Weights of a small image classifier: 6.98M parameters.
Rows from block 11, named by matrix and row number. Rows with one number belong to one attention dimension. Each number is 128 + 24 x the weight over its row's rms, rounded and kept within 0 to 255. All counts start at 0. After the name is the row's rms in percent of the matrix's.
# v: window attention value (model.blocks.11.attn.v.weight, 320x320), inputs 160-239
# proj: window attention output (model.blocks.11.attn.proj.weight, 320x320, transposed), outputs 160-239
v.265 119 [119 123 155 117  88 122 146  82 121 138 149 125 133  94 169 123  99 108 110 112 126 150  98 125 125 123 105 120 144 151 131 114  82 113 117  94 114 105  92 154 147  91 110 130 138 118 141 117 136 123 129 110 103 177  86 132  91 135 139 105 116 134 150 171 126 154 138 147 125 129 137 144 151 171 139 107 120 137 127 150]
proj.265 118 [144 117  88 179 131 118 103 141 166 105 132 111 147 137 122 138 131 124 155 109 155 135 152 136 110  87 112 144 118  70 130 126 148 149 123 113 124 143 132 133 145 154 121 133 119 150  99 144 112 130 146 122 148 117 131 132 107 119 140 115 110 109  96 117 133  91 126 103  93 103 128 129 109 116  96 122 128 105 111 132]
v.266 092 [131  89  99 126 147 166 161 114 113 134 196  95 152 146  93 149 187 156 120 164 126 139 120 129 101 112 121 151 131 166 153 138 130 111 126 105 121  92 125 118 100 116 132 165 128 156 102 138 128 125 122 130 100 129 125 127 108 116  73 149  90 107 125 130 138 109 139 136 140 149 148 103 158 157  96 149 133 101 115 157]
proj.266 099 [ 92 146 116 148 121  86 100 131 127 148 113 173 128 127 107 109 123 140 131 118 101 135 166 152 142 106 163  96 134  95 123 141 101 121 123 165 125 123 133 148  97  89 124 104 128 104 142 134 130 147 125 130 121 121 116 145 122 112 157 135 173 125  80 150 135 170 102 139 167 110 172 148 119 118 146 136 136 150 123 150]
v.267 113 [124 101 143 130 131 140 137  73 163 116 154 136  98 109 135  89 154 185 144 133 116 185  74 153 141 135 110  84 112  67 135  79 131 155 123  91 126 135  83 102  92 141 103 118 134 105 113 174  92 100  98 153 110 172  91 121  90 127 137 105 119 148 137 124 140 114 178 124 158  93 112 144 126 140 153 162  98 143 153 108]
proj.267 109 [137 120 100 147 155 127  89 170 137 121 137 127 153 136 128 121 147 114  99  90 134 137 170 145 125 109 149 148 124  52 132 125 139 119  94 130 111 122  87 182  96 140 119 115 113 143 142 129 107 154 184 106 136 102 109 126 101 109 147 109 121 136  80 138 145 134 118 134 115  97 134 112 118 113 116  80  85 106 104 155]
v.268 110 [136 134 145 140 130 130 118 155 123  83  92 129 104 148 133 102 131  71 107 123 117 148 110 118 117 145 105 104  95 129 153 124 175 139 124 155 131 122 129 154 170 169 151 166 131 119 158 141 108 124 122 137 146 123 117 127 134 147 155 137 142 128 121  97 161  94 117 123 148 150 132 127 127  86 162 133 151 149 116 101]
proj.268 122 [136  75 134 101 142 159 124 122  86 131 142 117 150 124 110 106 122 158 153  73 101 125 135 129 138 147 129 166 113 121 147 143  80 101 104 113 110 139 114  96  93 151 106 108 137 136 150 121 141 108 155 106 118 125 111 117 117 101 135 116 116 125 149 134 124 129 162 172 116 101 106 112 151 156 137 109 116 139 122  77]
v.269 090 [136 123 136 104 133 140 164 108 110  91 132 176 109 105 132 154 109 112 115 179 192 135  51 123 135 125 108 143 115 134 182 144 142 133 124  97 105 157 121 114 110 157 111 115 118  99 141 134 150 133 156 126 136 148 124 165  75 141 100 144 120 164 177 140 160  84 141 124  84 132  78 136 129 126 171 122 118 171 133 128]
proj.269 091 [127 102 124 146 150  95  84 157 149 117 115 119 147 143 123 117 160 126 117 121 112 179 165 124  85 134 135 101 127 158 127 119 117 110 157 183 150 121 127 119 175 169 132 110 116 144 144 129 144  94 118 128 116  99 120 137 150 101 140 129 142  84 126 141 107 119  95 148 135 148 110 112  93 102 152 159 102 119 123 139]
v.270 096 [120 134 138 146 131 157 123  92 180 152  90 146 101 132  96 114 141 131 127  92 117 139 132 109 111 132 133 142 120 183 133 138 171 148 131 145 131 158 130 103 107 135 116  95 108 105  86 129  94  90 131 140 121  87 128  75 115 160 115 139 143  65 112 109 119 123 119 153 141 100  85 122 133 132 123 119 123 102 100 164]
proj.270 093 [106 148 146 106 157 146 124 109 116 133 126 158 143 185 134 147 128 103 119 178  87  98 149 131 191 145 131 114 110 126 137 127 103 113  99 104 119  84 169 132  90  91 151 117 165 137 160 151 144 130 111 124 128 182 105 158 120 119 136 133 111 133 142 110 124 131 163 120 127 127 139 133 130 110 143 109 117 159 121 122]
v.271 093 [144 100 127 129 118 145 140 121 121 140 146 143 138 124 151 121 133 186 151 175 110 152 134 156 124 160 132 120 120  92 129 134  82 144  95 127 144 136  72 177 112 125  98 113 151 160 117 161 130 101 121 126 129 179  98 149 102 134 114 126 148 160 152 182 175 108 161 110 154  88 207 125 128 122 130 134 125 156 115 107]
proj.271 088 [157 146 109 149 148 132 104 163 214 113 125 123 103 149 110 158 130 134 127 144 113 140 112 143 162 108 141 146 125  76 122 149 183 142 142 110 114 134 102 140 114 152 129 140 109 129 118 135 118 131 119 121 147 100 131 118 137 134 136 130 147 150 142  80 151 145 136 110 134 140  80 115 107 103 112 102 110  87 144 139]
v.272 096 [124 137  93 193 137 152 118 147 146 103 139 140  88 125 122 105  99  71  83 131 106 106 101 111 120 136 111 164 136 140 148 100 144 119 143 119 127 129 180  85 159 100 133 168 127 100 161 159 106 140 108 153 137 152 114 139 160 116 149  94 162 120 100 121 129 145  87 138  83 141 125 122 166 100 155  96 141 162 117 139]
proj.272 095 [137 140 134 127 135 153 162 113 118 142 142 132 156 156 148 136 152 162 173  83 109  99 155 143 140 149 132  98 100 139 116 104 103 115 129 120 117 142 107 158  94 142 131  97 147 141 151 124 143  80 141 117 109 156 171 126 127 155 115 112 147 144 147 136  90 112 167 161 112 125 105 118 130 139 130 147 133 125  99  88]
v.273 087 [134 118 127 126 178  64 113 175  61 113 129 133 109  97 117 112 134 130  89 117 133 181 138  72 113 118 125 121 147 156 111 138 100 126 100 158 112 134 110 114 146 117 116 146 102 124 113 111 152 136 127 112 144 140 135 123 180 146 149 129 124 123 108 114  99 131 107 123 106 111 192 106 130 100 165 128 131 143 128 116]
proj.273 086 [140 124 130 156 110 126 150 127 133  99 145 124 104 111 146 136 145 153 136 151 170 131  85 128  91 122  54 172 127 130 128 105 134 166 158 128 142 180 142 157 150 159 124 123 134 130 143 107  90 111 127 163 102 139 164 119  73 138 124 110 121 157 134  71 160  93 139 141 118 159 107 142 133 155  95 115 148 153 139 121]
v.274 128 [133 120 128 110 135 120 116 162 123 132  79 165 101 140  91 103 143  96 113 158 145 143 168 108 120 103 117 147 143 188  73 173 166 139 131 181 133 139 150 125 145 162 127 123 131 151 140 116 130 133 109 108 131  95 114  87 148 132 131 134 127 127 112 120 128 126 128 141 124 125  96 135 157 104 133  99 155 138 108 145]
proj.274 113 [147 118 110 101 149 167 157 125  73 137 131 112 141 134 126 166 122 144 138 107 105 144 152 124 159 154 127  86 110 124 137  92 105 157 112 130 111 131 109 133 136 108 142 102 131 101 168 117 116 108  87 156 121 141 130 164 161  90 119 129 114 114 122  81 135 129 157 158 146 151 121 108 130 139 116 140 125 139 114 119]
v.275 114 [134  97 184 151 135  73 118 124 112 140 156 104 145 113 137 144 114 117 150 135  95 144 125 146 126  99 125  81 167  99 138 147 162  84 110 141 124 112 102 137 108  95  77 169 138 158 128 100 118 136 164 124 140 141 129 109 110 133 127 114  68 143 157 133 144 137 150 124  89 139 140 138 134 150 116 140 127 120 135 159]
proj.275 123 [140 130  73 153 111  92 107 107 139 124 140 129 156 147 123  99 114 135 140 141 154 169 105 140 106 113 120 144 124  92 102  86 102 143 141 104 113 133 127 123 154 148 144 143 105 116 131 120 122 188  92 121  93 131 126 111 156 105 141 107 154 140  98 155  80 120 115  89 139 111 131 135 120  91 142 191 113 131 125 154]
v.276 083 [145  97 141 121 144 112 173 168 146  62 154 123 200 146 134 139 167 128 123 129  94 131 133 140 164 124 109 116  93 154 147 135 149 143 172 115 134 129 149 143 126 124 141 133 131 160 148 127 153 133 113 153 143 126 139 155 131  82 109 127 133 152 122 116 152  98 141 143 116 144  70 124 146  81 102 139 148 124 109 122]
proj.276 090 [113 113 142 145 127 179 113 115  63 125 113 138 113  82 115 165  92 165 128  94 133 181 127  78  88 125 151 129 131 128 136 138 121 105 111 169 170  99  99 116 153 114 122 127 113 116 128 124 122 128 103 110 155  85  86 113 160 130 139 119 151 129 139 218 125 139 136 143 155 124 140 106 153 143 178 135 144 130 125 115]
v.277 095 [121  96 125 125 129 167 122  82 125 109 159 137 162 151 139  81 135 182 132 166 159 115  87 155 103 118 161 119 118 185 147 153 108 173 124 110 109 122 121  68 117 126 146 136 135  88  80 133 155 128 135  97 144 120 158 130 104 120 133 165  88 112  86 151 136 129 144 155 129 127 119 151 136 120 138 163 144 152 110 179]
proj.277 093 [121 148 163 129 168 102  88 132 109 136 165 121 110 107 117 153  93 146 140 124 122 100 155 161 124 115 152 107 140  82 146 136 113  67 137 130 117  70 113 160  71 131 144  91 135 155 178 136 102 127 138 166 167 148 119 141 136 109 184  89 118 137  84  99 121 123 108  85 146  99 173 141  93 114 156  96 108 160 146  99]
v.278 117 [123 126 121  83 108 113 163 113 122 150 139 129 134 108 157 131 157 188 139 161 133 136  98 111 132 107 159  99 104  76 146 161 145 163 145 133 159 128  95 130  92 118  99  86 129 148  61 143 124 144 128 137 117 124 102 152 110 105 141 131 116 127 131  99  93 112 130 134 144 139 160 143 118 153 137 131 124 136 133 129]
proj.278 124 [103 167 123 157 142 122  85 139 179 153 133 160 113 103 107 129 138 127  97 116 117 104 145 149 128 137 137 156 154 133 119 131 162  99 112  98 115 117 128 135 123 122 139 125 110 145 158 125 114 151  92 103 133 118 100 109 116 134 133 122 160 138 129  70 138 141 124 113 138 111 144 116 129  94 115 134 103 114 119 142]
v.279 087 [135  87 134 141  90 132 166 105 170 120 139 140 143 138 126 122 160 177 151 106  92 108  99 149 147 130 131 115  75  82 136  81 108 156 132 110 118  99 123  99 104 136 124 109 141 127 130 188 101 136 117 137 133 145 112 147  96 107 147 149 104  83 156 141 139 104 151 130 163 108  96 151 115 160 150 172 109 164 118 109]
proj.279 080 [ 91 120 139 117 161 150 149 163 162 113  74 129 125  97 109 122 144 106 107 160 149 158 161 110 114 106 141 148 143 104 185 163 126  99 127 154 115 152  97 135 116 119 126 143 116 145 118  99 119 119 132 121 140 133 109  76  98 155 101  96 140 106  80 132 141 158 131 114 100 145 153  87 137 117 120  96 122  94 142 152]
v.280 095 [134 107 128 104 146 135  77 129 121 189 126 131 107 106 131 110 131 193 115 129  84 149 134 127 110 157 170  90 152 112 147 137 139 138 132 168 130 157  75 136  80 127  74 119 141  96 119 125 144 137 120  73 128  89 147 105 141 149 146 136 116  98 127 155 143 109 123 129 139 121 149 136 133 133 129 163  98 124 132 149]
proj.280 094 [126 149 124 124 129 101 123 112 156 111 150 122 145 111 132 125 135  93 167 168 126 117 128 179 116  97 112 143  98  69 105 128 130 107 147 118  85 165 158 126 134 142 151 140 164 193  74 159 121 144 130 172 128 158 121 151 106 129 106 115 100 177 124 100 131 147 143 102 125 140 144 137  79 107  86  77 102 125 121 127]
v.281 094 [144  73 113 188 106 125 136 150 105 150 124 145 111 139 135 124 105 111 127 122 137 132 119 104 136 122  97 122 143 120 119  67 136 144 140 132 130 132 137 196 186 137 105 147 123 114 127 177 125 129 109 119 161 123 141 140 164 123 170 140 152 114 105 182  97 109 153 121 104 136 137 146 115 118 172 122 129 158 102 108]
proj.281 093 [152 168 153  92 128 150 136 118 174  92 133 149 131 100 169 109 156 148 125 175 152 143 109 129  97 129 123 133 100 161  98 121 121 156 145 139 125 152 110 102 132 179 123 100 134 160 149 101 113 119  93 138 121 102 124 106 119 127 117  61 112 127 167  62 178  91 133 114  97 160 128  94 147 120 119 124 123 112 130 101]
v.282 099 [131 127 150 122 144 150 147 114 104 138 136 102 107 115 152 110 144 184 140 155 119 157 119 124 129 142 149 110 112 150 147 132 132 133 105 148 127 113 117 161 140 102 108 120 127 163 118 168 130 132 105 163 149 135 123 149 123 150 201 114 142 131 165 121  99 132 106 105 156 132 115  97 114  85 164 132  96 133 127 121]
proj.282 087 [149 176 122 171 107  91 108 135 177 112 164 128  97 126 119 127 116 152  92 213 121 141 101 130 115 113 139 171 120 104  86 141 129 145 153 107 119 147 146 146 134 112 129 161 129 134 134 119 107 147 132 118 124 108 127 128 104 110  80 127 141 153 146  99 156  97 134 142 113 113 117 144 140 112 102 145 104  96 133 162]
v.283 100 [135 134 141 120 123 100 117 132 100 190 101 144  72 130 154 129 150 108 176 136 144 166 136 111 132 104 108 119 141 135 118 120 119 113 127 156 135 145 104 133 141  92 105 103 152 137 113 118 129  73 133 122 113 133 122 102 113 184 134 140 122  87 176 116 114 126 116  92 107 105 191 147 138 137 147 112 116 138 148 123]
proj.283 099 [151 140 106 121 126 126 124 138 194  99 164 123 143 141 141 124 124 105 102 152 128  79 106 128  94 117  95 167 108 100 118 145 124 126 137 106 114 161 159 156 122 181 109 143 107 137 117 114 109 159 132 123 100 137 135  90  83 108 128 112 140 135  94  71 169 132 161 122 131 136 117 151 107 134  76 128 133  96 141 128]
v.284 109 [158 126 143 124 110 123 111 153 100 138 136 130 141 116 193 107 106 138  99 187 126 135 101 134 128 136 164  97 143 135 131 154 144 158 130 134 157 139 141 113 110 140 136 106 125 155 144 130 191 179 119 100 151 102 102 133 132 121 168 151 132 135  98 154 153 138 127 158 102 151 168 173 146 111 131 126 115 178 130 110]
proj.284 111 [107 121 136 137 131 124 111 132 168 137 113 142 145 103  88 188 135 174 157 125 115 123 146 124 120 133  98 161 157 109 104 102 142  93 124 148 123 119 114 122 134 160 121 120  86 134 111 134 107 105 134 116 142 151 156 135 135 124 134 106 130 161 159 104 161 116 110 118 154 116 142  93 135 108  97 107 145 100  67 113]
v.285 118 [128 157 160  97 135 101 137 152 158 166 106  94 138 154 153 102 140 133 108 162 107 126 163 116 133 134 153 144 106 167 103 148 143 134 123 131 155 140 137 110  78 146 153  84 101 174 136 141 115 173 125 141 117 121 105 107 147 128 137  67 164 131 131 113 111 175  80 152 103 134 120 132 131 124  96  99 154 127 144 120]
proj.285 107 [111 143 144 124 127 140 114 116 108 128 122 154 116 112 100 165 136 110 129 115 108 127 159 123 164 148 130 153 194 151 131 155 120 124 118 135 108 122 127  94 114  74 141 118 134  74 106 122 152 143 143 117 141 125 157 166 148 157 114 212 119 118 136 138 132 152 104 138 146 105 126 143 184 127  73 121 137 114 107 134]
v.286 084 [109 152 157  58 139 122 113 114 144 101 102 131 156 163 134 154 132 163 175 124 106 142 139 129 142 127 143 173 125 113 143 135 110 126 127 146 119 122 102 143  95 179 129 122 128 175 127  88 133 119 164 120 128 140 160 105 126 112 111 121 111 117 161 128 136 113 124 139 161  93  68 120  74  88 114  99 128 118 113 124]
proj.286 082 [130 106 151 113 100 115 132 123 101 123 161  97  98 103  71 107 129  94  84 105 145 125 116  89 155 143 137 158 112 170 149 152 142 122 114 126 143 161 154  73 167  65 158 119 141  71 123 143 142 129 153 128 120 121 135 118 123 151 127 157 146  97 135 155 152 146 135 116  94 122 145 124 142 115 146  95 158 126 165 143]
v.287 079 [129 161 107 169 123 122 134 145  99 122 138  97 145 136  95 126  99 162 115 117  88  96 118 120  95 129 164 113 107 163 115  98 145 144 112 117 141 118 137 149 111 129 141 121 142 149  60 115 136 163  75  92 126 114 155 120 107 118  87 150 149 164 116 135 136 122  71 120 133 136 121 125 118  60 104 103 126 137  92 222]
proj.287 081 [152 152 121 117 120 120 152 124 130 138 170 137 134 114 166 125 160 152 118 183 121 137 134 167 135  82 133 132 140 111 150 123  88 133 170 119 150 140 141 111 121 124 127 113 142 153 167  84 139 113 153 136 144 123 137 168 120 123 134 123  96 105 139 136 115 110 130 153 166 134 127 146  87 158 164 133 110 141 159 102]
v.288 109 [150  97 132 165 101 152 124 125  37 125 134 160 108 155 147 154  73 189 128  96 114 115 121 125 151 138 132  72 119  78 138 176 179 113 167 157 112 142 130 134 140  85 174 166 120 141 145 154 121 134 157 102 134 130 116 116 160 140 192 148 142 146 134 130 118 147 127 135 143 109 146 132 163 144 135 129 135 178 108 125]
proj.288 106 [ 76 138 119 142 129 106 140 129 134 142 111 149 139 112 112 125 116 110 133 190 156 139 109 129 126 138 123 118 141 146 155 139  97 110  73 138 118 115 157 135 142 129  83 110 159  97 133 111 111 143 169 136 110 145 100 119 110 125 149 153 114 118 105  97 116 119 138 113 120 137 139 153 141  90 145 112 134 117 135 119]
v.289 084 [149 117 123 108 138 101  88  75 115 156 139 115 120 130  92 105 157 126 144 128 137  78 136  92 119 111 143 176 117 150 134 168 107 132 119  76  90 144 129  93  97 125 107 123 105  74 114 128 112 169 100 121 169 180 132 125 115  98 129  92 130  86 142 157 126 135 137  94 108 112 124 152  89 137 125 126 123 133 135 113]
proj.289 085 [106 130 138 106 115 114 111 166 157 128 122 119 151 135 150 105 122 117 118 123 141 166 143 132 144 112 143 128 164  97 128 101 126 141 177 165 129 104 111 127 182 127 141 128 128 141 108 146 137 113 118 122 105 111 132 105 157 124 114 114  90 139  83  54 125 158 127 147 128 158 128  99 148 130 129 163 146 127 132  81]
v.290 082 [158 143 129 148 156 154 130 148 104 113 145 123 134 128 124  97 130 157 154  74 125 105 109 146 139 122 130 117 102 139 145 164 104 111 153 143 123  88 122 114 120 144 137 143 126 133 150 150 105 132 108 163 156 119 105 162 132 115 178 117 140 131 108 178 160 118 110 107 123 130  55 110 144 181 152 142 139 128  72 114]
proj.290 087 [110 134 142 170 112 145 136  98 100 110 111 155 111 141 132 159 151 138  95 183 152 167 162 111 120 113 136 124 167  56 130 103 159 164  99 125 104 119 111 160 139  75 134 120 140  73  76 129 131 140 176 116 147 141 179 173 118 162 114 114 133 148 191 116 146 125  98 165 139 114 139 149 149 120 134 131 117 143 147 118]
v.291 100 [142  91 108 149 144 125 142 146 122 161 139 109 134 111 126 113 126 131 116 157 121 160 140 143 133  92  91 117 146 140 127  93  98 172 102 118 199 122 157 124 131 130 130 148 145 120 125 102 137 109 128 123 140 172 105 123 126 163 125 116 120 119 128 141 121  87 128 165 151 159 125 132 145 129 128 194 149 153 180 113]
proj.291 090 [125 135 103 128 132 106 137 125 107  90 106 147 132 177 147 138 120 149 121  91 152 151 135 122 123 121 168 108 144 172 105 154 153 104 112 141  99  88  89 136 134 146 125 124 150 132 111 133 107 115 117 115 122 126  96 154 155 103 122 113 142 145 158 119 136 145  95 110 130 100 127 129 169 140 128  78 107 116  90 134]
v.292 107 [145 125 151 115 157  70  95 106 186 101 109 108 129 125 121 142 148  94 128 137 136 121 128 102 126 106  98 102  83 155 133  64 133 136 102 133 103 135 139 122 117 109 108 157 133 138  97 159 120 140 129 144 149 192 109  97 119 132  76 138  93 117 135 120 126 146 116 126 148 120 113 149 105 116 161 174 104 143 155 116]
proj.292 105 [ 96 128 128 117 123 119 103 133 111 142 138  78 141 128 134 103 120 101 103 102 117 143 112 116 157 136 117 148 157 105 111 131 108 116 125  82 134 126 133 136 152 177 163 128 117 108 169  99 150 122 121 109  95 123 109 135 138 100 144 117 143 140  95  88 112 136 148 150 103 126 111 133 151 109 115  96 150  86 139  86]
v.293 075 [ 81 117 148 102 132 111 166  94 102 121  95 148 150  96 129 138 127 156 159 149 156 156 111 155 160 126  96 103  93 148 102 114 163 132 133 125 105 155 135 147  70 165  94 119 100 145 138 159  88 101 166 149 129 147 130 128 151 135 144 123 129 172 119 143 112 163 167 120 140 108 112  98 162 120 159 162  97 138 119 148]
proj.293 074 [109 133 164 183 143 124 107 146 131 127 151 128 136 143 112  92  98 102 102 113  70  60 113  85 148 153  94 121 116 121 128 172 110 104  78 147 152 124 146 127 150 139 133 141 109  75 170  77 147 108 117 166 144 113 124 126  91 120 127 127 153 155 142 110 132 131 125  85 109 122 141 121 130 117 114 139 116  98 157 102]
v.294 086 [115 120 147 125 125 109 116 140 126 162 117 114 104 107 135 143 125 100  58  99 138 143 117 138 117 166 133 163 137 139 115 154 105 157 139 124 120 107 176 129 125 142 154 121 152  93 176 123 150 125 148 137 112 108 118 128  98 105 174 117 125 101  55 101 115 120 142  81 139 150 110 120 181 104 139 124 150 165 116 142]
proj.294 092 [129 129  91 102 133 128 143 124 139 156 141 131 175 136 122 154 152 177 172 161 159 118 137 150 123 133 121  97 143 168 144 115 106 108 143 127 150 191  79 127  97 146 106 130  93 168  94 129 129 116 140 138 141 106 143 164 177 161 119 132  85 138  85 118 107 151 110 121 138 112 106 143  95 121 119 167 123 131 111 116]
v.295 079 [125 168  94 154 122 158 143 163 138 139 116 119 133 115 126  91 144 125 122 121 141 170 121 140  82 133 141 106 141 193 126 140 123 145 121 113 101 104 158 116 159 156 187 137 123 156 122 113 114 103 129 135 139  84 100 159 136 111 139 142 183 146 139 105 128 114  71 138 137 156 113  97 188 118  96 150 136 144 117 124]
proj.295 084 [141 112 111 135 123 168 162  91  93 126 110 152 110 110 101 131 115 144 111  93 137 170 175 119 104 129 124 140 122 134 119 112  97 140 163 179 137 153 117 124 108 117 121  97 123 166 151 130 126 129 121 106 136 129 160 153 133 153 120 172 145 110 166 158 143  95 114 146 116 132 131 122 131 169 152 124 124 159 119 191]
v.296 084 [109 120 108 116 136 184 146 131 150  90 120 139 160 122 126 118 116 180 142 124 145 130 150 131 140 166 124 128 146 135 122 117  90 120 100 145 139  82 153 120 190 128 147 152 122 109 165 101 153 104 121 127 120  78  95 146 141 161 153 132 199 130 115 144  97 124 141 142 131 124 135 104 178 144 101 108 155 116 117 167]
proj.296 096 [151 129 154 146 117 109 117  79 115 153 148 147 129 111 121 130 145 117 112 152  93 113 112 138 102 118 117 113 120  74 147 161 172 119 104 100 122 127  72 131  85 114  70 116 148 132  56 174 101 140 119 142 126 174 138 155 108 128 129 150 134 132 160 103 133 121 124 125 130 169 127 157  86 120 148  97 119 138 116 162]
v.297 075 [ 92 152  98 148 120 178 167 126 134 116 118 159 143 145 137 106 159 165 163 150 144 133 144 148 140 121 170 118 160 143 123 180 112 146 173  82 154 106 183 109 129 109 105  91 136 118 104 114 106 132  93 124  95 126 102 173 164 111 158 100 107 126 135 116 134 115 134 108  73 142 180 131 130 150 108 129 146 113 138 121]
proj.297 073 [156 120 145 133 125 107 140 150 139 134 144 109 103 116  75 133 122 119 138 147  89 134 159 108 121 140 129 114 111 121 112 115 136 124 118 187 150  92  72 140 144  95 124 128 131 105 101 152 125 128  87 107 153 117 149 121 135 117 100 147 176  93 155 111 152 159 106 131 144  99 120  80 144 173 122 150 120 121 101 148]
v.298 081 [144 155 145  91 140  90 126 128 103 179 107 152 123 130 113 124  70  96 122 157 119 132 140 109 132 125  92 111 105 145 117 116 115 132 106 159 153 106 102 116 112 154 149 159 132 122 108 157 127 101  98  82 122 147 125 116 136  99 116 158 143 150 103 117  78 144 121 141 158 143 137 131 170 126 162 155 110 161 163 145]
proj.298 076 [114 126 103 128 148 123 115 139 167  82 139 128 136 152 136 107 135 142 126 125 156 145 110 160 102 162 151 130 179 129 114 117 111 118 173 102 128 130 167 141 160 133 141 107 136 124 116 120 141 123 100 197 141 159 159 141 138 129 140 129 140 111 106 108 129  97 113 128 107 176 130 136  98  98  99 124 139 160  94 126]
v.299 098 [130 126 156 131 128 126 117 173  51 118 133 147 129 151  96 111 137 170 145 124 185 145 111  90 150 130 148 132 119 109 151 146 114 147 129 150 140  85 122 125 117 132 158 128  93 162  95 118 126 118 134 155 156 131 173 152 162 155 113 147 177 111 134 128 124 167 147  93 139 131 116 145 189 137 149 126 130 151 120 137]
proj.299 093 [113 119 128 141 126 150 139 129 136 145 101 145 126 115 129 170  96 138 102 110 121 141 150 160 115 104 156  70 173  64 108 137 139  97 163  96  95  96 116 154 128 126 117 101 148  65 104 141 127 140 120 126 119 139  85 156 122 118 137 139  80 152 129 102 119 124 137 137 118 166 124 141 144 130 143  94 124 127 128 130]
v.300 101 [115 127 165 158 108 125 126 113  78 110 118 136 147 109 126 169 108 127  91  98 145 101 132 162  76 162 134 113 154 155 121 156 166 133 139 127 110 143 138 149 108  88 187 163 106 154 167 111 114 127 196 135 103 127 128 144 153 125 149 119 183 151 121 144 121 150 149 123 128 141 139 108 171 105 106 130 139 188 134 168]
proj.300 096 [134 115 107 162 123 129 111 135  89 150 109 126 139 135  90 110 148 156 145  87 144 147 147 160 161  91 117  98 137 133 121 122  72 106 131 150 154 173 132  95 146 150 103 137  99 135 124 121 107 112 135 139 137  98 138 130 134 153 103 158  74 166 131 117 107 170 110 112 132 126 104 166  76 115 147 196 117 147 125 107]
v.301 096 [132 148  97 101 153 178 145 149 165 137 117 152 118 150  89  96 119 140 134 137 118 128 144 103 122 147 143 102 104 157 112 133 113 145 118 155 119  82 139 119 145 148 144 125 141 134 116 146 121 107  71 120 129 101 125 143 165 178 105 167 153 142 135 115 105 137 124  85 153 119 133 138 136 131 121  85 135 129  92 128]
proj.301 095 [166 129 116 121 142 130 131 105 143 104 149 114 108  74 137 149 107  93  89 162 137 161  97  98 120 137 149 132 122  64 146 168 170 183 141 119 127  99 130 126 120 100 132 102 133 112 143 138 164 147  89 104 152 130 129 144  79 101 116 153 147 120 174 117 177  98 129 160 138 159 123  80 141 141 135  80 116 145 164 163]
v.302 081 [165 136 114  88 155  96 121 155 170 164 141 118 129 138 116 133 136  66 110 165 139 153 142 108 128  87  96 123 159 110 112 122  89 152 134 141 132 156 145  69 126 131 111 110 116 127 160 108 132 184 146 136 126 122 170 109  56 111 154 136 112  77 124 142 146  73 138 180 165  94 125 180  97 114 153 110 121 115 155 113]
proj.302 079 [ 91 114 114  78 116 106 122 122 153 118 115  95 177 129 133  82 123 166 140 109 113 115 130 158 143 138 148 141 121 204  83 129 128 104 150 123 120 121 166 138 144 111 128 112 126 162 116 159  94 124 120 126 103  95 144 120 191 154 136  85  96 128  56 109 163 135 106 109 141 139 131 106 152 119 125 108 163 126 107 125]
v.303 096 [150 161 116 149 121 121 128 108 126 144 131 185 155 112 102 147 134 121 140 131 136 107 111 120 102 102 112  94 122 154 128  93 161 145 128  98 121  80 128 156 114  85 146 144 122 159 149 106  95 124 155 140 111 146 137 105 124 133 126 151 107 166 158 160 148 153 140 147 120 132 104 124 138 120 142 117 112 107 105 121]
proj.303 095 [ 69 104 149 130 139 141 129 163  91 118 108 132 139 121 105 100  84  79  64 114 112 120 155 124 147 115 152 130 154  81 152 171  79 107  79 143 155 134 113 143 184 147  93 148 130 120 152 127 135 137 132 103 136 124  94 107 111 104 136 107 161 127 130 147 112  97 141  96 106 114 171 104 157 102 117 124 141 175 124 149]
v.304 079 [113 120 108 157 125 133 100 168 165 126 142 133 142 114 142 126 121  86 119 175 121 107 107 133  84 138 145 128 159 123 110 144 148 144 125 120 128 140 175 118 134  96 143 136 100 146 126 120 122 127 159  67  97  95 130 128 132 115 151 125 150 109 123  82 135 120 128 121 122 157 133  97 119 131  70 114 159 121 165 118]
proj.304 087 [138 128 124  99 121 135 163 134  91 156 113 124 104 132 103 133 149 163 116 122 153 152 138 114 121 128  91  94  78 205 171 132  94 179 166 161 123 146 121 130  93 152 124  98 114 197 156 128 143  94 112 120 104 124 114 136 129 121 109 129 138 149 148 170 114 105 105 130 115 122 128 130 135 120 142 156 148 149 125 144]
v.305 071 [112 127 165 117 168 125 104 154 119 147 140 143  74  95  92 151 164 157 166  99 161 155 132 129 117 139 134 134 157 109 130 174 133 111 146 174 116 117  59 140 124 126 149  93 111 146 129 114 109 148 115 126 126 100 103  86 131 125 102 134 111 133  86 133 131 142 121 143 136 125  78 111 114 147 159 189 130 162 107 121]
proj.305 074 [121 158 142 126  91 157 143 116 110 102 113 110 142 139 153 168 124 131 117 132 126 126 122 113 122 108  90 207 112 118 117  98 119 153 133  93 137 159 147 148 145 100 103 127 147 126 117 113 102 121 120 115 126 117 187 146 118 135 141 122 113 137 171 160 109  81 150 139 156 138 120 152 131  86 131 143 103 141  91 137]
v.306 106 [154 115 120 121 125 128 125 136  58 111 140 125 112 151 115 148 127 132 135 136 153  85 151 133 154 120 127  89 135 142 158 147 132 132 143 174 149 104 100 134 132 124 142 173 118 162 156 146 120 125 116  94 165 127 130 138 153 157 134 162 103 121 127 177 106 124 136 105 141 149  87 109 149 149 189 120 103 160 109 164]
proj.306 115 [146 147 127 130 128 101  99  97 163 156 117 122 122 129 155 112 138 108  93 150 126 155 122 133 124 120 135 150 157  67  87 109 148 145 128  83 107 127 156 123 113 113 168  72 104  77  78 126 125 157 116 125 121 149 147 151 141  88 150 115 134 128 115  74 163 107 133 182 137 139 147 152 132  79 128 109 135 115 115 132]
v.307 105 [140 138 154  91 108 175 144 105  93 119 130 149  97 154 146 175 108 140 115 152 126 107 137 106 139 143 159 123 118  70 125 166 157 126 126 143  92 114  99 102 119 140 111 108 104 110 142 150 154 103 108 108 134 123 141 152 127 163 151 135 161 152 124 119 115 122 111 110 136  96 105 133 145 161 145  68 138 110 135 109]
proj.307 115 [127 132 126 114 136 132  92 124 182 170 140 134 136 152 137  93 119 109  98 141 125 113 100 138 140 130 142 111 122  55 123 104 143 122 113 115 139 116 158 137 113 133 121 118 152 102  84 124 123 168 138 143 146 147 125  98  88  81 100 105 108 107 108 126 151 124 171 162 151 157 152 167 107 110 116 139 121 160 129 110]